A small self-supervised audio encoder (BEST-RQ), trained from scratch.
Model: 17.2M parameters, log mel input, arch conformer, norm rmsnorm, moe soft, num experts 16, layers 8, width 256.
Training: nadamw at rate 0.0011, 7600 steps, batches of 64.
Data: 39062 training examples, 12.5 epochs.
Rows from block 3, named by matrix and row number. Rows with one number belong to one attention dimension. Each number is 500 + 25 x the weight over its row's rms, rounded and kept within 0 to 999. All counts start at 0. Numbers have three digits each. After the name is the row's rms in percent of the matrix's.
# q: attention query (model.blocks.3.attn.q.weight, 256x256), inputs 0-127
# k: attention key (model.blocks.3.attn.k.weight, 256x256), inputs 0-127
q.64 107:521495445510503497540536499504500472500541499501469478512495512495501418526491506497508495499489504474535541548499499514515516494540506504503502495491510470510457476484453490485498527522551497573522492504496499545484503500518483502479491503504501500504499461497516500491472461495472574516496484545455511505518500501505517527558520493481498521501508491486529475465504539445500500496486
k.64 107:524506500499428504557491507496511564500526506500491534531500485499501547504534505524449494499501498545486490496513490503509496485434499545498484514508498510501500507464558512473550501496548501498501500497500475497471514522442507499514561470500508469498525514501526501501500496507489497522501505486517463493499507507501498505541501514504531487488503501494506574484497500511503506490506
q.65 096:417497505520542499512549447498502497500540506507486502496487515492553477523499506491541501506498531498473527498500509525496502445567558498458506491482527496504538513501476500566552521500497510504490495509428500512499508451514477498501517509541496480493501500494468528487496501504502490455484540501488501477507497538503529499533506492463486514487496499453500523489494467490500506502566
k.65 099:494500467482491502468509501454525501447481509491469508421520504515550502473502486477471453490475499500507517497499521498506498499461484501507501497488495503501459498483507513460497526500491456497528473500484501451499510503461516523485548498490537508505496498520498499499492496482454499521521512510501500429453525512502495506515474498491504499517509493488504497499512501521513498501484
q.66 105:502504496503460535524500521500499513500541500490500590496513518516460491491500484541477516515513413503467499492540459499500461518506499489501500540531531528448514511510533472500547496507494487478498492499511497508532498500500524500508500494501446499500435531511587500532508549509546501499529500489502499498463457452484499472492504523538468475500500492531499511555499486524500513516560
k.66 120:487484517503500437501482506525501494508447468485501495462498499480490475507495495475510493510502559499498505503495544453502503495500506501496547451528474489499497484527499528539507500510511510500503508489504505529501499496499460507535489464515504525474515498496453481443473498492504494535473490540503531527581504486509531506519514445488478534505507525483513443521551498501485495480491
q.67 099:505477487488515508504492500500515512499501505496518511484513493494481510473500496503478512502545499518501495452523500496524488499513499553527499528546499511436511578536526499530489460572467484429499545499540512497502486513483534493506510491501484504480448499510504461511520505497501479474499510468503475476475493435490511503446511492529500498487482497444489498549505461554528509502505
k.67 110:502498512459499496461524500492489499517502451501517486487493508471497499490511462487544497503506501492497504489497553519540505554532512486478525495495497499508456509500522481505504541501522566500509464451504540501483524498503413500515497487502507518482499500535498543486507500511531451507487512532510541573506527458509494496514505471499482498501499499480543497531505534497445482487452
q.68 093:477500489523511468516497532492516497472541476498520498486510528494515482501525477502500480474498510528518506471471455514459505529496452502513495512531495502502511514486470513503529508564490503542481499485496487526497485516471547507500484471505539510500502500492542464500523469493500482450521484470503457470456471488511514442495497525499616478452538501503518505509470464525495517531500
k.68 103:475479478498492504500501512470497499499501554486505527448499517511508528483483484491461505481510483489523501516487500491508533515432449499498517496491553469520499495506479481473527512494586488573498495487497498490483547489499498500501477499486530498515505490469441497442553495472474497497469500512500494528515464494510539486488511499497489521486504500498504542499514499470482533513497
q.69 097:514522504521500465515487507491507499491560500502492497502462541497500522494499501500489495509545522503518471498507468496498498476498499501503487498505536470497465511486475480446477501508499502494523503518512568489497501513503506500524498497499551469500497532497499500507482503498543491500478516553501460501514541500447502547497496508504509577516484524559499486497487510510501500499498
k.69 099:494498501497525543499509531509500486494449536475488512494504496486497430489502501529529498538478481496487500500577504485498525514531483454465518516498525495512507477498561462451505498497496494550506543500502501504500494543500480497460492486476469516528492505476476471470501503499498505583503512508502521491498489485494500494498495507503499500499573541498454504494483499505474473502520
q.70 101:499551497516506499525474500497493548434533500501499564490527508513521504494547481494496501550502490541499488456514500500503460567495501528500496509500483531469556508572514477516525444526494439491500499481498508514511500497465532520506492497501508465466492500496530481511584470498492481496533457492502500492480482449500461470484537507526502500478503500495507531557501497524529506515500
k.70 094:502490504486489501479502500501498500491509518469578479497495494496509512500505453480507518515464489523507507529468555476538506482501496460479514479481504501510500452459492475503504509504501546555500451501508508498507519479464467499503482493514531494501511467432483502482485490529504504501456539535479501519490431436501506586501536468520504512507510483492508502577541546469483469516431
q.71 096:488514478514518501510498519547496492542495499500464484487485494478567501503458505476508502460495479487567491523501437571500506495495508557464510517471536498479496519501484500494459528507492526496502457499523505526448498498514480496505489517500500545496500444500500499516527515507501500475495585478494550552507499500576513502523436479466502510501511498486509486500501500497502498488452
k.71 087:496514511503488502501476497490532576500502499486500499470498512503505495502576500499460499556501463529484559478503503518519483505478445499484511550515529502527499508471504505476522503500536492500480481483488497472484516506530485540499494564494464491490462489519519495512485486479482516498495498503438499485495450496452504500504544510499513495500511463531498541449528499501499486477486
q.72 108:533501501501449501504500524466501501495550472474511509483526499533501508525510436507484502501533498503476518496506492517501490518514468488524513531535483502473509498512500499499500484539467502530502499496508487510503513501495521501523486498495499545497488504504574500499526496492495537474549478491482499512440499499536521498468535503544499507486500493462543504531463483595502504517510
k.72 109:528501503499476496501472508544473497512454489496518503464510496464498490502500491439507478508521501513529507529511537483593504493531518509501503481499503497490499530501498499538541495528512529500503501499494504499504500477500485527499489494520542494486543501483483499476500529575532478547497517538503530508511520498490451504500523482522484499497503383491579469557502499447485496498471
q.73 083:481498481515563493491566494497532512501509541500462514499500539506529484511501499499561478496430499487509531519511502498466503500491493495481505467519504496510501493491500499514483496483530479504524518502483477506502495470507482497509504499506427518491500499499465545519459444500499508504498480498491507439502502502546508555501499481500501506480494525507505524433487510501499493495506
k.73 087:496504494526501468496499528494503499497520521502484519522534497504533503493480523519431469497493491510500489471505499556504497520493500499503429519499498485495503487467530496524497507498491458487501499496494488501501503506489540453472536513496516397517501474519513500502479480493501536465498546513512498455502501553500498493499484503501500508497497501509500487485529498508543511563509
q.74 087:521524511503499521503554484501499487507498469513493500527538514477500491432493516467500578507507498509501491518509513556528538508502496502513457499532438463494472496491539488475516467501491499453471504455561500478501476492492501515518521545497480507491469506511508499552502507493545466497502527481501518533497492524419502504489464474502487497530469502503469516503555513520502517492495
k.74 092:501504487509519448517499507568530447502494471493485501537507497446508493462501495515519505490501505503462474499457517463501503510527501494500493505501508426500506499521503500452528485512515573506498506500550509482507497505491499499487498496438472523495495492523521499508493488591495497487440464499511499536516512455497500488438478470504510515499486516502505502498499460500497499535451
q.75 101:531497503531514503420528534527462500505501489491502480500493543496497502506466509500503501523478500450554531505499515485491484453459526486504495476512472491542519479492501521506501502466500483515511501505478503500493553491529437501502543517493483507500517523462489546468462497500512529492474499482459500499519516501451531528508484498488503509526452513537528502478497510501478448513541
k.75 106:448492467515557485498501491463499499496502489497488503509501508442496500522490481531533484518491500608501421503503459520424472478502511521497506505504470500483522501475509500511493502528494414456462521521491496494492501530500505480499538501504491502494532510524496517440499552534472490530508533487507501461500453514471499535465491516501509508509505501499499461465502485514544498494517
q.76 090:448502486500519500499517495506469455497514502521498518504477496497502478510490493492494548502489497431502502524500507510462500486500508501501543504464541511511464494488490492500466523500526494529489476508475479498455508489542477483514498510491495550515495500513477523507504506500501509446485599507479506499501499496542490529503487411501499497507490544458541481502526524488504498490461
k.76 102:578504487505495470494497447487518502494525500506495503488500502546494500496506501501498491490475502507500500492514548516506488499471497501495463490501498509523513541493502500477510490468503499488500490503501505498504494502514498548482533512501496521501476476498500476528497500494486548506483545482524532412503549505447486487536495526509527495573495493493504466518426507492511498469502
q.77 105:470502501484478502522458502445520525500500505501500598482508517483453530479501544518508496500494499546488516481510445497501499517500499571508481501554498503471503525536504500475494465525497484488499500494506512498512498500486529524513505498501488499498518500516495446480500501500502465499545500494505412455479500498498502492443493503554510489483493483483481529513481505521468552505511
k.77 103:502516502497510499433505505516498494524500492494502491530480508479500486493504521488512520504498528492500506471506560487525509499546498496498527492478501470500497492531476534480492499500504534523502525471485511507545500495532487493508481418499504528496475453484472529482473491503506503539488497564504510528547504475517501483515532495488474580524502506494503490556499510476484454483422
q.78 106:501512537509495501529438504483476527504506500446494508486498503471478508469592497529486507506544497528508477491572494495500502502483498502559478502503499543446503506501482496475503494500442437492498557480506500500512497500494549523499532495525501466496538501517499500504511491472525486498497527520558499490497498498500495498476459504566502488480500481499472489509523501501496525524524
k.78 096:477500503489511490524536475501498492508499481539500494521510539501499397492502486498518500498501510465508471500460518488476483527549504468468519491492504513499501490531488499453498524485501533493501551486459546509558516493505489550547514464508512558503504496479499504490497499525502507500548494500509504498507491408512530500506491497449443509500437531499553478513507501443493482491466
q.79 090:493514491551511485533532513497496489494501506512503496488521537499491547511547500494544489455493520485506512497491499473479484492535502486500502498530501495535501564491449500478516500502581501544508495500515502527458493514504491522440488500403496498501493512473527504473499500494489583500502499600413468545581486504514507511486504494510527511501498497532563501494498508478500499498504
k.79 094:499500534466498511525500513552506503502466516504499493501461498480496511487467520504490513423519469513513496499501473499502511510481499513520497500535508495454501512469462507497556468497516531496502554502491505466504503522496501499500518507524486456499499533459495479501501501509448485499505442512502494484479522522499498502491530505497538569481486470501494513456498509500501498505515
q.80 087:479498472503503508462517509513509501499501499500446503503484481511522507504504501502502436500500500432501510543490493494513512503484502517512472498509500500472500500502441495489513505504493483505411473503497491524511501505469456480473512505516526554516484505500511439501517468478499557499507491506458474504499476492499523500498513457502515486532501377469502480505501523483470503508484
k.80 082:439492489497463471518490481501481557524527529515507487490488498524502548509528486499529517491500502514503478501501502488515500502443460489497509501499490519494481496458527484470528508497496505519507501505493499500474510525502514503507500499498475498453549533491497508499503430513490483431527494454506500542532457471467563506556495527458519511493497527502463527506498499509483524512527
q.81 093:508488488501507497499500471500501489453499517489498524488498496522510504527498494469466581484474510458529476500493506447499507503502542497502577519505514468548497525485459486549499576480547568564517450579481501448493537519501501493514476501529500525501498485502499499535490498499519539489505500506508507494511493501499505501532526495473521519500537519503511498499498476449443482486494
k.81 097:497495503516486521497503500445493498490526540505516507539506498537504499507498505544486531530495513479504528498519493511546453494477493504506497459508543507499443515494504520495467460483537504506504481492493501493466496506555496505500521500452508495503503482516493514510498502500467499499518537482480481500523496507499514543508485549508503454521500512529501519497511484454502512503537
q.82 103:499502457501425501555499477502498497493490502519498512495528504511515476517502436492499479512505500480475500494518496510503497535526501501502551547507487502485591505514500493498507501504516494468475504499572503507503454512483515499517471504490500537474463500502508497501538442492494522499513486455493440496463496463500448483488565503510590540518505499474512472535430437528534522517484
k.82 091:495498450556496500454499509499500501492497487500558496491481490532497490502523546470493501478510500490532510521499511497539524506460529480508502467515500507500490509499479502505569498486517507524499506477500507506493501477548487483500497489505536498499506491488432469470501495501506471555488501515495427611530501498501502528555521496491480495499514522498494454544536511459455514541494
q.83 090:501501504495445540520456523478495505499499500527493559489568502503558500496497491500485483489508515523501578470503496518499497502507502499506498481491501502474501495509494502489490495493481500483500410501504457535499485500498491470518498549520494503502489470508525490501507519522484514465516506488512475494473491502497512483432557512484528504460546485501488501528501480500509534498529
k.83 089:499504508483540479487538515500502490493474493449501499553497493519504480412501518508534502513501490495509505501501568499561538499480494496480482499556461521501478501512480503506506491538506511496509475490502504524500556501496494491452488495496489501500513485499485492474499523465554523554497500557526503519502499536500505498525504491517544502515503455534504475501506511460491498498473
q.84 099:490495561491509500496490438503527481529513500481491503512491487417523469545497487490490485541493529519514497500501506505500547471459509472480508457467484500521494486501489517466476487500493486488462488517500486499512462494488498435491543479489547500512505440501426501500483495492517521514506515492527508488500500552494512483506537498444516526490497519437492497492500502497528499514455
k.84 099:501515518491514546434544463497502486495463501500506484502501456512502499479554503500488553493489502500502476500514464504502499537504501471493501494540515506479504459479495521495443500491483488495500487508467507506493431500495517494485527499519500535495498494509546500499499502490506502483499500434470544491462458506499448532503434480507495501503453521508468442500505495528501510498534
q.85 091:518502518491528502561499526466499510497500504509500512499500499545488481499537510525497514506503493470496575483505525496494473516495498512503490480476490476479503511523529446507540501546562496489550501430512512504525499500493502532530530462496478454501442496507527504518508497455498496501513502542511496513511514536496502515475535492561528507500476480526525505515501502511505500552493
k.85 101:503514571507498497528541508507496499506515493494515482571497496451496500482501506497505446519540494503506519478569511442464499498483503501499447476445504493543477509487565509515501535528474500436519501490503496463507489473498464492500489477525500502513510491457499500491503542509501486500499541501542502568517504499499525512472574490479552474549533480489518499503541501505491506505493
q.86 090:492510484507528506500508472474505476493497497503488499518487522485536489519504522461503430501541500469495546508513508511516495478507503497500479499463500487526545557521492502502489496496504487543505493522519472500500515514520481500495487467506496521550493487456481530534408501506500525500492499555490500490540500493475513567510488493447500502496500500501503496496529535492497490436444
k.86 085:437548502500491499494520501497508534484512510500498511496508501528505503483500504503483502501488531519502500456511501501500540492482450549494498508549486501470497501467510513512464526497435488459501493512535485501495551508493500471436534486479489484501499520554499538512480495418531511460508508492487502418502460502504465497495459499472506454491500504477480474470504496537510500505514
q.87 088:542503482514500503547499529490463498500501511536546499487518492506518506502443495543500499497519425541488492497531482544498499527508501530504511526553474496407502510478507508504500503524472501458483498494500521511502468500498565506521499517529420528496465500517525500499583518514502415495509479479491495504486496493500507488476490482544493470499501504503490511535482495511412529486473
k.87 090:499500499499468501509505498501499501510561497494504502561523542501495524512502488498498419499511497477500561456507531470498487499523527499517501504475464499489553528501505519517513499475507581479509507498513529490506483481502499506500436472475480500498501474490500500496499490484500570510468502538503501509500498498493479422502514499522453483499510479467527540540485498472490503512482
q.88 108:503507514494489502544497500474499538507534499501500502542522499502486509407499524508496513490557477516460488530545465487489503519465510494515497578501499500479545500494547489490495464564445551481490521497522527556507478517484525503486515496489467499489480500513500480500529497464500501489503500498502530561465499518489522459490491506557499498504500503447488499581524532508491480534515
k.88 110:506495506501524499502498479532491529520498490577507484563515490499477522491500497485511502471504561460497499448490524486519516500507500494499585504488498493512484500500490512452542500508527519499500498500508522533503532444503509503503465452503495540442515511473513490494503495519503506519506488515484499516503501470501502459497498465471409497519502504545521510529498500500447470420491
q.89 103:515567518491508503504393460495535508494452516501489523505480499490450512461484458508489514498492477504494495497547499498486537578433472503518483525504489465463506498501483500492502497510481503495502500489533516473512487491472524510461523494558533497517503554547498479506515495500506492506524499491533492521496499534495519453479501502564505500521506499510490502513502501526477504493506
k.89 105:507492497556504516451501518542498495507456466509512481507498483485501463505549501477560508501498493450463499530499517540500496501523512497504497539490553516494537509542493504502497540509517497504507531516524515500506504487489490511505481439512485585525502491499501529498480471495505546505502450499498531518500498443500511501465523464440499490511501529499444534496489527494431499510470
q.90 103:468498496524497539546500548453523517460502522492498507527506516502503488499495488547500471504529558554501525451509501508483498503479487540475475499491492548488504510551524512532497489506494497479503471488502471496582507502499535449500501507453492500490459499484532497537504511552498501527527503482540497500427467498498499476485481502501551456476501498490464480543490478590416553530525
k.90 102:491495502465499486480502540468500494495501494488523498465505496543491493436502502451480498518505480488556483514470515450566518500495483504459531478541518511508522449521475512531501496485552512579500495481546509501501512498501495497498484511511510500462534489491499496491497545496567499504492499516456502497499501452554503537508530494505454538502500490505460453505521502487500506490479
q.91 106:510498505500460500502515506501498425470500499497462469503495494504502500501499483469564539495440499443501508504476554491501507484524478500514502499508499495509469480486458499494503504497506539510505500500500504505480509484552485519489558500499494503513501502465463499457490480477531525481491526511525516542509491523495502507499505504500452513521495500542534488464533506465472489472478
k.91 104:497517497502499503466510536517489521501497507509501503519500504452500541527497449502503501531543514500451500499492478511474440510496501500520495484508496501504499504473543495498516521501500495502500535499497497465485533515502500499500504500471493498502489541505564527539524491495498468500582459492525486481512498485492500500438487546500519498496542566508498537478457489485503492504543
q.92 097:502508498483489500470523479461505525500549500513501508493502507554496507517504495537479489518500536613437507494511497510496467503536450500525511505511514540467513483504513502512511497513489484498498499488503480518541430450468549491503509442529479488499494506494520498497579500558512490499527482445514485479450438500500497479495518485513514499497516501487497496527515496501506514531516
k.92 096:500499507548506521506501496522502467499503553465502494441475466495496515470454454500526496519509511498527500499492554400504475484502496549466535516443498509500505489501474516530511510474557533544499449484504499480505498492497502489500488516508504500506513441496494430479490495498533517496473499518531508498452499490499476540527491492499464492498499502447500440516507511500499502484434
q.93 077:490506492500502482477486491487502533479501498479464499589503521504496479500435502501501501474537499551483556502520479511480508507526500507508531505495553500539489504474490513532449495515500494495486514517481473507501461487497516502498500507503497495472513502494480498502516481499500583527441514503511514521550499500462490500482502488452498512479501585477501474501493518495529501548495
k.93 083:491497493461519503496499515492501512499497481529501504500550510555500508500458509501495504486491527505498474500501475554546500454488477473577499503490551555545504489481503463437502484426488444511441511488533502510500504497502433516465466526502487503542488505523500525500504440501489522517539451500508500469499458500501483495496476494500522493494487507520521508524492500474499493524473
q.94 097:500517557473463495450490491518498503506486479501498491507489484525492570496498498490496518477505500518479462507510532500504507497484495493446493466498489500507490472496501511489472497489425504500546489500510498517507468488442503474502501484495530494608505502501483497500496509544511492531497497508523517523497500500460486500504510498505489502500527495499488502494598501504501498493506
k.94 089:512506506561560497498488500507481482507550462530504451505489516495501503515488498491513510502521502500493460521501500525464529516622521541498497509478473487509491454460504498464478507492502499467501501527573502508488495463507500519522501496501490509488461510509523503504504504558506478480468474477501479504481496501490486500424482500445473485504472539501495538489499501589465502496502
q.95 086:491440495558516500497513490501489484501529525511487507493510500499514492532516497499504494502501538482490532489483452537543504502533482438497508499531505560532500497502493487513502513465494480526493489456479509496503501459495484465503494513502483530533500488479512512487501498500513533498495501500475502443515469515498500536512500527432512454498479494438474494499469493501503526513502
k.95 101:510505530495499505468483543500467504477473537474485575462487499508517499492499574504482497558486484500491499507507501497499459503513491477480487504495511488491513521482510495509494501504442499508504442499495500517508502512492493536488533495510504500511499447542496500503495527501496524500501539504448523502486533548457485491503491489523531517511501502516454440504563469503534501500509
q.96 101:506517520523503498491494545499460501504437539472446559478440502499498551488505452428481483486492494508466542536492503554504519543525500499505534508493499512522478475442499487520508594523534500531497490496505502477499507443499535499513499499498532527483521502477501497486506525531412567500523494539492501500469506503535424469490472472496495484463480497524471501518464494459501501500514
k.96 095:501514508498533505514523495539486494494496528491555478533507503540455505487507535496510525537496480514522488525529558577510499486502517498460498502517500501497493489533528477498456500512508512460519498491485502488491503498545522526533503502423487470510503483497460496440484488553532537464497506434509515522496491497510444487500512503496505448507489515520468562573511498491515494511530
q.97 096:517462485493540461471496497470506514501495499462447492477494502495503521500537499452508471488540499505503500489478477507527485502565510486544522522459473442500506463499428506493475493487495524575503407476499503473499511451508523494495496497504575512499515489497502497471477475507436585501500502513499503487503507505502487498502500480536472533508505504491492515498492505498463522494469
k.97 103:517474496500502499502490505500500498567499518538547449534538490513499499496506472493484528492514460526529454500524482496504515500472500479499525465512540502491501504483512526542498500517501529452520499501504528485452486493501416514499476504448567504493564476494452500493473477508507502552512526498517506506561512560496471510493538475518493501540499503478501469541507506499503501534510
q.98 107:500502429519476537498463479500456559502482499503574522504506503501488510489479505520497516527493466544467485515523504502518488558545470531465485499497519496492498510513502488511514489523494475488488512446509482516492550550504496530526533504522473488477516474493528479532558508498509449502496499485457508505487494469533487498507487514520508498500498539466496489549510476489567508496494
k.98 117:490509499510479524527503476507496463477527494519479464535470548496490497463483532510496440499438566481540500526538490546495501469492466530487500503498464509522536500494501500540509488469492499493478495502459422561501489459501556508466584495499468498501478501470536485527538520547541499504509501519476493475496470478510502511518509542442555498488529503493478544536498494518500490530490
q.99 103:505507522500501500500496541535494493494556504474480501493498493504499519500501507503511511461490510473519498519490457455479545490474579482485503518506502515542501491474497500439498539438503516476505517515568511494502472472490514499500497476490493482545502530503499494535497493512508469499539501493506496515510507510477538500470502506454462495525519490517450550493496518485446496499503
k.99 104:530499492455501518495500521486498534476441483491454502513519522471535501500549520451517515500460500502499509471499464504510510514538496499488480452498505498481476505512517468499520500553512493494426468491506498459499503505496434532524419495469535585506519478522519517485499494554502476493496500469467567500481498500497500514502530499540495526501498545439505507477504546503499499496492
q.100 098:484516500559463498525484501487491506480497482520492530502508484513499506503489535505500486577469503521531500511509540496433494499530532497483486513476491419535503490458500463486532528489497491540459502492542498469497515514483496500472527496499492489504504503499446499486505509515500467521499474459493488506545484478543477466487546500499502495461499494492492472500539481490512497505532
k.100 099:544502498503493493499513497504495435494481480477500482508503473509451503504499518505517497517427529483505486455479528518513495498523509525470499522498501498512501462466489490485501575500586500454494501483503501494462535500504467534509490512453506566487525461499508463482536500494497501497484515474448501507483469488505501507533512554503474480497504507494489508527500498433515494509529
q.101 094:473463509537540500489508509500420484499496502467520524494498495509523500490487514436549500482499514551516474500494498521467522513530497492509523529514484533565521493493485496494463496501549490513546490463468508528500498474536518494491534501435504494499459503440498483512466501515529530543523443476492500519508496475506478468496490470509457498500478496539507498488486498441488486501492
k.101 098:564476546499506523501499507508489545501433502514505501503542512503500506498500513486501554481502459515497489498463462498491501501513508498447502508498532505495490513506525506488513463515500518534496499504472504506504495498519496482503491504471514526533519494522503524492483503498505500502488509505513522494505477503518499499509505537505446494511486481471437490523420500449467479517491
q.102 112:493510503507456529469536499540499499491480514473464509529503508506523506506493489527472495504471487493534510501506496483482447461511494511449481445482499547504571515489555506505549525449495509460503521503511483516466526479500523499455506532497498493505488472490501507515485499498498492477489533507542494491496498511501510583508542527484526499497499468498497501485460518488523532485511
k.102 106:476546494501488500500492488486501525419525493500454484499503489532498500498495509527495489551518504468506556495501499507500504530449484509499523495537492487489489484487471463473500529488510507544499497495553487503471519496487576442501511493519497507492420511524510497504507476502504492497497453494487466509501529490453471488500518514512540465478463500509509519475497479501502553476505
q.103 113:501507485501477509503499518501476508485493500509502522582528493454506500514496522567510494569501502523498500482499503510491466510489471563511441499494492488497501502501545475504521466516501501521541574497498504498465500529533475512521551499450451494496489511496494472473559514477498489516463499500517485477472507537504486536467550493553500453555508495499508499510511494501500500503502
k.103 100:494525463508495471448542503508396449485546473533501500519518495517493468494483495542497493508497543477531510515511486499498485496469500511499506518497472487519493507474500471493500538490497461500519501492483491526499508484482536493494516534498463448502421579501495487524546502528443500529509442524502557486483500497507502505516497498503502500476511504547501500495493494516518479484496
q.104 098:524488451516504448501509504496493531501531500515564502513504480501501497532457506513500514513497496564478499506500499505497488516518430527507513501449501494493492502594500497504501493525557486509490560438498511502486513532505442514498503501485494457491507496461496529488529501479532508539450544502493506504459499457500499505498488500514499465501513482498490475504532500549498497498497
k.104 109:469499504498500498495521506510499495531515466533489551460478501507481482500480492518440466502480479497497474489525498500502502502510507509524512528506500509546503549508499496502481526465473506500518504507508490570514505466505504499524525513493500481522479530492498497519489488495494446501504444545536467439500493482477507496561466529459483491490531501499485501498497498503499494462499
q.105 098:455531470477488512471507499505485504501508484529535501476502543501498471495534527512496519505488487512511463507506506512511487494485490572453502501496463459501468517566504502595503491486477495480487525493471500516504502516493485458489469513495460474467501508494491503453498493486513470498490499459486488479496513508524501501533498500536509500488488483426465490498513528534530507500501
k.105 092:485501501482499451498533499520500496495571493531506498446487503496480480494468504493491458487460511499493525497481460500384512501495474504514485509439467487524494504467475525510506470472514505483499542503499472467498527479489487494504501491493493463482486521508456501518506519499497498476501502513495498500503497498516499500501519504482565503527503481499482479503474519509499505493515
q.106 118:468470509495513487497527499514500494476418498497459524484464481470508500561524541480506516490440545485515531509496502495507526503481535487519509518487490490476499483500457503513458463487527503528476483500497518483501464464430502470504488499474520495479514499495498496510483500510494524504502569501487500495508491475523483475490510470499488501490536496504511498508484501499505505508498
k.106 105:503488495499497508452480502498498461525502532500521501518497470547518498515512485445500514469503463541498498500497503502548502479531567440502500498507499509509513500505516507511482490516523497499531504515482552487502472505461497505518452504451517511493506501499518501484494498527505509499506501497462485500543482529523477495505503495515481499496488503501539521511506508489504494564530
q.107 087:501497549533548476498499494495482515547503497494499534457489528509483497542498458519485528477500546443500495563503514494504540503475496501459509499506516484506473453471488511530491503497500533490538478429490502477506502480518489490511495443569512568516520501512507462478503501525561501491503503494512495529490500482543500506534483487498503531474463485525487506498576490505520544509430
k.107 080:585511568508501464497558486493487489517485496452458435509511487438507479494508502568522534501468511538518493500509502502502486452506525522467513526493525574491505476495533514496495491589505504476483467483484489494488513500501486536493466475497519503499476476493506553486500480484503502497504530496509501507490498495505477494503497505476502501491511532471479452525473504540504477494493
q.108 090:511478472470497490512497531502481601494501498498504499508505510499558516500469499533491495500497498561496530452576507498501459484500472537499489549494486484463517504502514500527504525508469496517496500486494488515503478568476481504470503534508482524489511468496489535508520570498495444509499490532510499499494507496499500536501533526493493499504512502484492474506502503499501509499500
k.108 097:453500485501494497492501505495486490498541579492473496497491498512491490433480509548500458532508539466499513523524501502489539499494479506523500471510500510566555500496492499507490503490498501493434497511491434510500498503475546500484503481512485457495512501500504500498508494509506542522487494506500486491511476499501509498499502531496538498452489501543496517424583506502497499498520
q.109 103:498491460499513482497466509484500434483487500493519434437494484500507537499513500394526502488510501513516474494527497505501517540500479478518501567473537486519502500496458545498490471574502431488503499503433504472465486570498486494513500502492495448481443504498504496490496498479538512524501480490468498503512490494497476510495495455501475526547538502504512492473486490496454497513532
k.109 099:510470497485555498524460530503500499508498511480540482501508503507510499551492501450498500498499478503495526499494493458503485545550521471492500500503498508467501506505524503499540488506473474495521520521485537480517495472500457487532455509455455507557519478484501488459545482489503505513509531520495503503510471503523501471501512467509488523509498487499498552517500519415537471531539
q.110 090:495508532520464503497503488560553418501524463501509504555517504491485514503469493509468520505510499500507480511510498483515503497482504502458549498525511551505471481506532488532515527445478505487539483502534523520542500501468465500494498494526493499527543496441499475515494528538506470530498543466511494518497489490507500504516541522470492505483493483501473521550511473487510505499504
k.110 096:503537445470529471485510500488516529478422485400479463497503521494483497500503513502523515502466536493492496494479499512524472500498498559442482516485444492514500498496494502501497493468490500457483500530507492496496557495488492517500506486502510503490494501526501499495448486500510508460500501430499495505499498479501506499505493500501501511481501497474491484434514484505502499495442
q.111 090:493489482499477518498487499504492496533503519521551512500483511416503502476509544480457549451489494497465482512501511485512540529473498394546512484544526474501519494502498503513465535502501499490449503494502549478489564467477492467496498495488516512551504532503488498498499505477525537499508450497505499456523514489540486500503481499509467502488473516508500465430504500476503505465469
k.111 095:517508538496496486520515496508516472544496480505467500502493497474507466493506472522520503516498534523487503518510508493513501506506508532516494500457504508513464490498495494479522484503499499443461507458448491521477498501501484497535428492542501514477508509490548492503498503513520504531522498488517499511516576486498500503541501513496438518530511489491497479502448501501502500463502
q.112 095:503509478488510496501492506496467500478488505483492491462472488495507473504519485488501500489501509481565498453440529491478555501494493524510580524500480497559499497483490505502525490503550500532502504551480503492541500464500469495501497485501493519496521500444540487493490493510480556470521482548493494468544491521505504533499470500497481494502503459522514499490525501493468439498429
k.112 096:473499500467527480500479538501497508511428507487508482491509498503506500485458497482467508497498497591509497519504464491468497488499560473439522500517500514487478498511532513504500513577506532484501494461493514535552518501552481509495521521493494566500521527499495513487529496488490485497498505497496501504494498504479499485512501495473491459500497501499516500562508584500501493553523
q.113 096:495559507487499541501476503502543498500511533498498506497486519510496537485502507511495556479516478501499473503521510508536500498501500491491519504518506519501507469477500491528508502494456504498449518476519496521529545465500544518503504506504427477488503573511500462502458516508508500491513468470498500536500500468494504466500526522505504498485452475484511487498500500495499501540511
k.113 093:480498511501496490494498462509492496475505456450539484510545523508501498558451519484502485502463525489457503480474473508522497477566502500505497487480476503484498516478499499519492497473532463502486503470460459449499499511536459478517456492467502509533510480502504503512554552490496501553462511448508493573485505497519499523483544490441496516507519475492495518523487487475503525500475
q.114 094:484530497538422499519505514430448497495542501495512501434541503480502516511493522489494494561481499508489523499507498501481499490500514499492492500500488503474498500474508485494511509500496462524529504490578502487510492553465497505497533502493476495484549554498514501494534540500478480495507534496499497503523562499499502501504522530502525493518503462504511506484489528471515501517531
k.114 104:509500417507506502468508512503410497484530498500502489510509490514461501511495507502508483527472504457503495549446514481510501501525461504501507507495414478515511500464532487515505486498568478496474501498470490492495499479499501502528445519494516519500520503500457503494499446492514481501479493509485500505517495474502502480489512454530508493467505539489499509515500500486501499521496
q.115 107:500494502467540497486496487482478506505493473460471499477481504484505484501512488491507491460509512502498499459506515476484530536501463485525535506496497490460501461499472506498444484565503496528468468499509475527508497497514516486498472497503523501500512496489483528500489502541483536497504467514510533501494496492487502498469461434498463522504503555501501467501463527494461499498501
k.115 117:457400556503502552500518503511534491539468517526558495512499462493535498491539499449467520466513453505492427526516511492494484500508512445418497492554524515507506526505480514496464490485491496488501502543496512446486486490499492505543489500491502526504525497464531496493450476557543480524500499500460500494503503527535499464516509473482496499512491496498502499507499507497510456557511